python train.py --horizontal_flip=false --loss="l1" --beta1=0.95 --eps=1e-08 --final_lr_fraction=0.1
Rows from block 3, named by matrix and row number. Rows with one number belong to one channel. Each number is 128 + 32 x the weight over its row's rms, rounded and kept within 0 to 255. All counts start at 0. After the name is the row's rms in percent of the matrix's.
# convs0: first 3x3 conv (model.blocks.3.convs.0.weight, 144x144x3x3), inputs 32-39, a 3x3 kernel for each
# convs1: second 3x3 conv (model.blocks.3.convs.1.weight, 144x144x3x3, transposed), outputs 32-39, a 3x3 kernel for each
convs0.3 092 [175 147 129 120 108 112 161  99 103 122  75 165 149 149 110 143 105  87 105 132 103 142 144 109 108 110  93 154 184 120 130 160  92 120  77 111  91 122 129 147 151 133 115  91  80 111  92 125 166 140  98 101 173  72 132 129 146 133 139 131 117 173 148 157 149 102 121 136  99 162 124  88]
convs1.3 096 [235 153 158 148 137 112 123 103  84  80 114 165  70 119 195 142 141 112 107  91 178 126 105 126 100  98 161 158 136 145 133 144 138  81 161 173  95 155 125  82  76  50 120 170 168 165 143 113 158 178 117  96 126 111 140  92 127 123 126 141 102 157 147 104  46 124 101 145  94 119  90 134]
convs0.4 100 [ 97 125 156 233 114 123 170 153  99 132 155 123 152 165 137 120 118 132  51 173 194 155 125 154 101 189 144 114 152  94 170 103 179 110 141 134 122 122  87 148  89 152  87 117 130  74  92  83 192 242 111 109  67  91 115 129 132  98 130  97 162 136 105 143  92 119  98 153 162 135 173  88]
convs1.4 108 [105  61 113  73 154 171 138 119 105 149 122  94 161 131  78 116 103 130 110  93 107 101 166 169 110 166 101 115 111 187 209 171 174 163 142 154  84 155  73 157 166 140 131 127 143 139 162 121  90 116 119 186 131 147 172 125 134 104 102 167 151 169 134  73 164 136 155 121 129 178 121 144]
convs0.5 105 [ 71 130  60  81 144 159 167 112 177 173 122 166 134 129  95 138 115 121 111 131 134 133 150 118 165 166  95  99  72 114 111 165 119 144 111 184 142 118 124  82 199 132 199 165 147 145 103 119 130 111 106  79 102 147 180 149  87 131 195 182 190 114 192 154 143 129 183 114 135 132 132 110]
convs1.5 100 [115 114 165 165 178 199 145 155  96  97 165 124 188 119 168  91  83  64  96 152  94  92 108 123 149  83 151 130 103 158 168 144 155 163 135 108 142 125 158 163 107 134  82 123 117 168 131 122 111 186 123  84 141 109 119 105 163  70 162 125  98 152 105 116 109 105 103  35 145 131  41 177]
convs0.6 087 [123 146 112 100  84 108 156 152 156 157  81  98 116 131 139 138 138 203  67  77 149 161  91 189 154 130 128 153  87 131  72  58  98 112  83 147 121 196 108 142  73 118 117 153 135 109 132  94  79 123 145 154 149 102 113  88 113 123 144 113 163 107 158 136 125 115 134 141 141 127 169  82]
convs1.6 097 [125 146 111 135 176 132 145  79 130 181 140 135 177 155 154  99  80 150 116  36 132  87 107 114 139 130  95 152 135 198  86 173 209 144 109 100 137 157 167 162 188  99 142 124 153 139 191 116 127 104  96  69 143 151 157 203 177  92 131  83 126 108 106 124 155 174 124 146 185 154 118  75]
convs0.7 100 [ 81 124 105  90  87 107 119 142 166 118  99 126 100 127 140 150 122 185 159 138 160 102 198 124 101 107 108 134 154 166 104  77 105 118 153 183 132 168 161  83  89 177 143 142 173 103 116 206 133  10 182  98 134 165 114 151 142 142 167 117 139 182 119  77  28 144 152 115 149 185 158 107]
convs1.7 107 [184 107  64 121 120  89 141 133 125 168 154 155 140 127 113 139 155 142 141 130  86 149 117 106 169 163 124 117 127 112 150 140 177 191 128 112 114 109 142 151 117  73 100 113 141 107 138 149 108  44 154 175 110 108 144 126 123 204 167  80 119 100 112 121 197 133 123 141 157 131 142 107]
convs0.8 103 [129 125  75 141  79 161 129 118 108 116 141 168 107 123  85 148  98 100 150 114 149  93 100 163 129 135 123 169 121 120 116 142  87  65 203 108 139 131 109 127 154 114 116 153 198 123  99 132 117  92  74 141  84 145 178 179 169 187  75 160  54 168  94  94  92 115 172  74 121 126 147 102]
convs1.8 100 [187 158 174  92 186 157 174 170 122  93 171 144 136 129 123 190  40 182 116 138 105 131 179 118 100 147 141 104  97  75 117 107  97 119 127 127 113 169 107 184 195 126 159 114 156 144 139  99 159 102 171 111 134 110 140 145  71 128 154  91 102  93  97 165 148 130 142 172 108 141 121 133]
convs0.9 102 [ 82  75 171 111 148 109  97 154  69 127 164 168 138 118 115  96  88 125 156 133 133  42 139 118 147 113 129 138 115 104 126 150 161 143  87 141 147 127 118 121 117 171 202 108 133 107  88  98 121  91 142 189 159 103 174 129 175 151 160 126 143 151 132  99 116 102 106  76 163 102 135 113]
convs1.9 103 [180 170  92 128  88 122  70  81 123 110 102  80  61  92  97 123 141 128 139  65  71 147 145  73 123 129 186 164 168 155 104  43  75 144 102 149 165  98 176 113 111 110 114 115 165 132  86 108 162 100 122 127 193 152 166 143 182 136 108 125  66 124  80 163 148 127  78  89  97  71  88 102]
convs0.10 105 [122 117 124 114 121 157 138  57 188 162 120 129 138 148  71 137  60 158 139  83  88 115 151 184 146 188  43 191 122  86 148 127 140  94 140 138 119 103 166 127  72 163 136 138 122 134 117 126  89 154  84 122 151 126 128 127  58  92 104 136 101 129 148  87 128 120 123 146 149  96 121 118]
convs1.10 101 [127 178  62 174  45 133 150 162 114 113 183 128 138 125 158 135 199 137 125 129  90 180 158 126  65 141 172 123 103 112 131 180 118  99 121 123 144 140 132 149 140 111 183 121  68 200  86 159 108 183  74  92  76 154  55 110 138 131 128 152 114 123  99 135 192  94 138 205 124 132 173 118]
convs0.11 095 [147 103 135 148 145 106  77 126 101 113 114 131 107 134  67  90 148 130 108 124  69  98  93 124 144 131 132 136 130 131 112 180 118 123 116  83 157 103 135  63 132 110 162 158 132 113 101 123 122  96 107 145 192  95  89 155 118 170 141 171 136 103 158 153 123 161 124  86 125  94 137 125]
convs1.11 100 [109  63 104  41 116 157 154 155  91 153 155  86  99 133 139  99 166 190 133 149 164 162 118 178 106 114 120 124 113 168 118 136 116 158 116 125  93 141 146 146 132 138 157 109  96 148 107  82 150 113 143 174 112 123 162 136 119 151 135 172 138 166  96  93 129 123 122  23 180 168  92  16]
convs0.12 097 [123 107  92 207 123 104 133 116 204 117 124 144  97 156 116 162 126 187  98 116 161 107 109  95 141 145 137 132  97 101  96 130 126 162  98 122 100 168  89  90 225 140 180 158 106 145 121  97 126  87  76  84  92  52 165 140 134 108 166 153  92 110  79 175 153 117 111 119 102  96 136 141]
convs1.12 095 [143 100  94  96  83 136  76 125 106 147 169 141  72 146 204 102 107  79 150 107  88 123  69  67 115 122 117 183 105 142 172 119 125 137 145 176 116 105 150 119 158 113 115 161 102 191 143 158 138 155 147 134 203  96  73  94  62  70  75 175 172 108 165 117 126  99 213  58 113 100 171  89]
convs0.13 097 [126 117  90 121 132 139 124 150 141 186 117 106  90 142 168  95  67 147 175 125 119 151  44 131 132 129 188 151 106 139  98 123 151  76 107 172 127 132 104 186 118 117 118 141 129  89  68 129 162 147 168 117 117  90 109  93 109  85 146 137  91 139 155 122 107 118 104 172 101  94  90 175]
convs1.13 100 [121 170 135 134 188 188  80 121 122 172 139  89  68 118 115 124 159 106 147 168 107 162 185  78 143 121 111 104 115 138 142 160 130 110  83 121  80 171 120 101 143 181 140 140 147 120 187  86 124 131 149  75  91  99 117 111 151 178  86 120 121 194  67 163 118 129 152 144 129 168 107 122]
convs0.14 090 [140 114 138 155 120 126 136 148 144 109 117 133 137 193 107  78 156 129 137 144 123 136 135 181 214  41 125 103 129  91  34 133 126 164  95 155 136 110 132 159  96 113 158 146 102 161 100 107  71 117 169  75  78 119 132 111  95 132 111 122 115 146 158  99  95 134 101 121  90 126 128 123]
convs1.14 097 [103 131 118 100 136  75 154  84 122  74 103 156 155 125 125 148 181 115  46 120 149 168  95 214 161 114 171 173 141 130 127 155 177 157  67  81 145 129 156 136 135  86  99 140  46 162 162 179 133 175 137 139  92  70 140  94  78 115 177 133 111  85 206 123 184 127 154 181 136  90 134 115]
convs0.15 096 [110 160  81 100 108 110 154 102 120 104 103 136 160  77  98 143  86 128 132 131 135 160  90 141 156  86 137 110 154 137 101  24 115 136  61 118 157  39 162 156 111  70  97 114  92 113 134 101 119  59  88  65 123  79 171  88 150 136 134  96 155 193 160 150 160 107 136 134 113 110 134 117]
convs1.15 099 [178 142  94  99 137 174 104  53  98 127  80 113 106  52 138 119 162 108  83 133  65 120 115 133  99 100 164 102 115 177 149 149  75 159 164 137  74 104 110 114  92 149 139 113 152 195 132  97 141 169 107 199 158 117  92  84 145 111 120 126 114 131 113 139 205  98 116 169 132 146  64 167]
convs0.16 099 [188 142 125  85 158 179 151  87  89 112 107 158 113 109 153 130 176 151 104 119 131 169  71 161 147 119 152 127 174 115 190 139  65 126 121 131 131 125 109 132 116 139  81 120 120 157  95 159 148  80 136 131 185  96 120 175 140 124  98 104 167  76 162 141 121 155 116 137 104 122 155 107]
convs1.16 102 [142 155  90  86 113 172 142 115 144 132  89 141 141 149 110 144  99 128 137 184 129 101 161 163 100 178 125 122 149 116  87 133 141 204 176 143 140 123 204 112 132 147 162 143 136 127 170  95 132 134  81  92 119 156 148 135 194  69 160 187 173 172  77  83 147 140 164  94 177 124 101  93]
convs0.17 098 [121  48 145 132 202 108 139 189 125 121 176  98 239  48 119 104 110 163 134 120 149 143  80 132 181 125 102 133 122 125  93 122 163  78 127 110 133 104 161 160 105 137 110 213 100 132 109 138 130  84 135 105 159 116 132 143 159 105 151 103 123 149 148 104 125 115 134 102 105 204 126 106]
convs1.17 100 [102 147 161 168 115 133 172 111  86 104 100 124 129 140 125  81 117 168 130 134 105 169 127 172 130 165 184 107 113  97 119 114 115 105 130 160 118 115 147  97 176 168 149 130 157 110  36 140 126 162 111 181 126 150 151  85  55 132 150 178 145 179  88 140 110 131 109 206 145 153  70  99]
convs0.18 104 [102 129 106 141 119 151 174 128 124 103 146 135  97  98 155 130 139 133 123 197 148 147 164 175  95 123 103 117 131  84  77  79 129 104 159 159 185  97 170 159  70 133 148 171 135 127 146 109 101 135  91 153 145 112  89 112 118 110 115 156 121  83 104 179 138 140 128  97 108 180  99 107]
convs1.18 107 [122 182 136 106 147 164 160 165 186  93 109 146 137 169 126 113 129 164  72  64 171 126 166 125 126 118  76 184 119 158 158 134 166 132 120  86  70 103 128 156 136 188 122 147 148 104 124 141 100 148 177  91 154 156 158 112 173 136  75 168  71 118 116 103 116 139 130  87 122 198 148 149]
convs0.19 114 [140 107 135 127  78  99 129 148  70 138 176 152 138 156  68 127 182 108 159 198 140 133 104 107 152 118 190 202 178 172  97 158 176 143 108 132 130 165 152  90 148 103  87 137 152 173 188 105 120  94 144 190  91 140 187  55 111  85 121 151  96 191 143 137 133 112 167  41 152 141  78 109]
convs1.19 101 [134 127 121 164  94  92 143 146 151 168  78 147 203 118 116 136  92 184  86 200 117 164 116 153 132 148 145 152 150 116 105  69 136 161 109 140  95 164 155 135 101 156  94  91 146 166 134 124 118 119 156 157 122  87 167 167 107 140 106 134  70  41 132 158 134 131 103 134 114  67 117 165]
convs0.20 090 [ 60 144 131 103 183 164  81 100 119  97 169 133 126 177 122 113  86 116 169  49 181  82 111 162 154 117 138 169 142 137 118 144 116 129  52  97 151 169 147 127 110 141 105  78  97 111 123 119  93 158 132 140  97 139  79  18 141  92 159 136 148 142  81 159 165 118  91 123 127  87 143 130]
convs1.20 099 [121 179 137 154 159 107 149  98 140 138 119 145 111  96 164 136 116 100  86 150  72 119 140 141  92  78 148 141 170 137  90 106 159 140 143 156 151  43 122 113 106  93 151 162 113 130 180 155 162 155 196 186 152 114 129  78 132 112 107  98 167 151 169 118 142 111 163 108 111 128 133 174]
convs0.21 094 [111  93 110 131 180 111 138 110  98 147 138 146 175 144 108 157 131  88 113 120  28  65 101  72 103  88  67  98 152 112  49 127 110 146 146 159 141 176 128 114 106 107 165 145 140 122  91  58  79 157 138 120 125 125 122 174 197 154 134 112 120 146 112 147 120 126 124 139  61 133 123 131]
convs1.21 098 [ 59 150 103 115 122 108 102 136 148 164 115 149 141 112 121 127  58  54 156 141 152 112 149 174 129 124 151 122 161 121 115  43 148 137 118 113 149 103  96  88 111 247 132  97  79  90 107 137  69 175 135 127 109 139  71  75 190  67 148 178 107 136 124 114 155 175  55 132 199 131 105 133]
convs0.22 123 [179 102 113 120  76 165  89 147 141 154 105 128 170  92  73  88 115  94 151 106 100 146 119 129 125  90  79 118 118  90 145 151 116 150 146  87 121 119 190 120 134  95 152 179 200 172 134 101 134 137 140 127 116 124 142 133  79 132 147 135  75 151 153 140 130 123 124  29 106 106 132 146]
convs1.22 102 [ 88 138 184 118  82 194 128  98  94 105 122 123 127 133  91 117 107 135 152  97 107 137 133 142 105 118 133  84  99 124 134 141  87 176 139 140 165 137 175 171 127 169  83 164  97  83 144 102  99 126 130 155  51  90 145 149 136 126 109 117  68 123 198 161 130  89 112 105 180 163 125 157]
convs0.23 093 [154 126 159 134  71 117 137 139 146 134 177 164 156 131 119 147 178 135 135 141  90  84 158 117 141 221  81 150 138 137 143 122 119 128 209 109 130 135  88 119 125 110 139  50 106 121 166  46  94 255 100 139 176 138 167 159 120 157  76 105  85 183 109 127 166 131 150 142 103 122 174 156]
convs1.23 100 [152  54 128 164  96 151 134 134 103  56 155 155 132 129  82 106 100 102 137 153 110 118 168 148 123 159  90 127 193 110 145 168 146 153 149 136 146 107 102 115 129  68 170 152 168 146  87  85 154 134 119 147 223 156 121 160 185  91 114  89  93 163 125 175 158 138 116  94 150 144  64  99]
convs0.24 090 [158 150 133 148 160 171  91  98 158 145 104 156 170 140  93  59 106 119 160 178 190 119 110 140 169 151 152 117  89 111 125 151  87 134 118 133 115 111 112 117 125 157 136 130  91 168  90  99  73 180  25 108 128 127 135 132 107 176  87 155 131 124 136 150 137 149  82 190 137 135 207 111]
convs1.24 099 [159 142 159 135 166 119 144 120 169 146 161 100  90 166 125  99 131 106 106 118 163  83 144 169 139 121 122  91 187 100 105 123 181 131 206 131 132 100 105  80 155  92 145 114  95 201 152  98 182 119 176  94  70 126 158  97 115  97 203 137 101 102 146 123 115 121 108 104 145 178 178 138]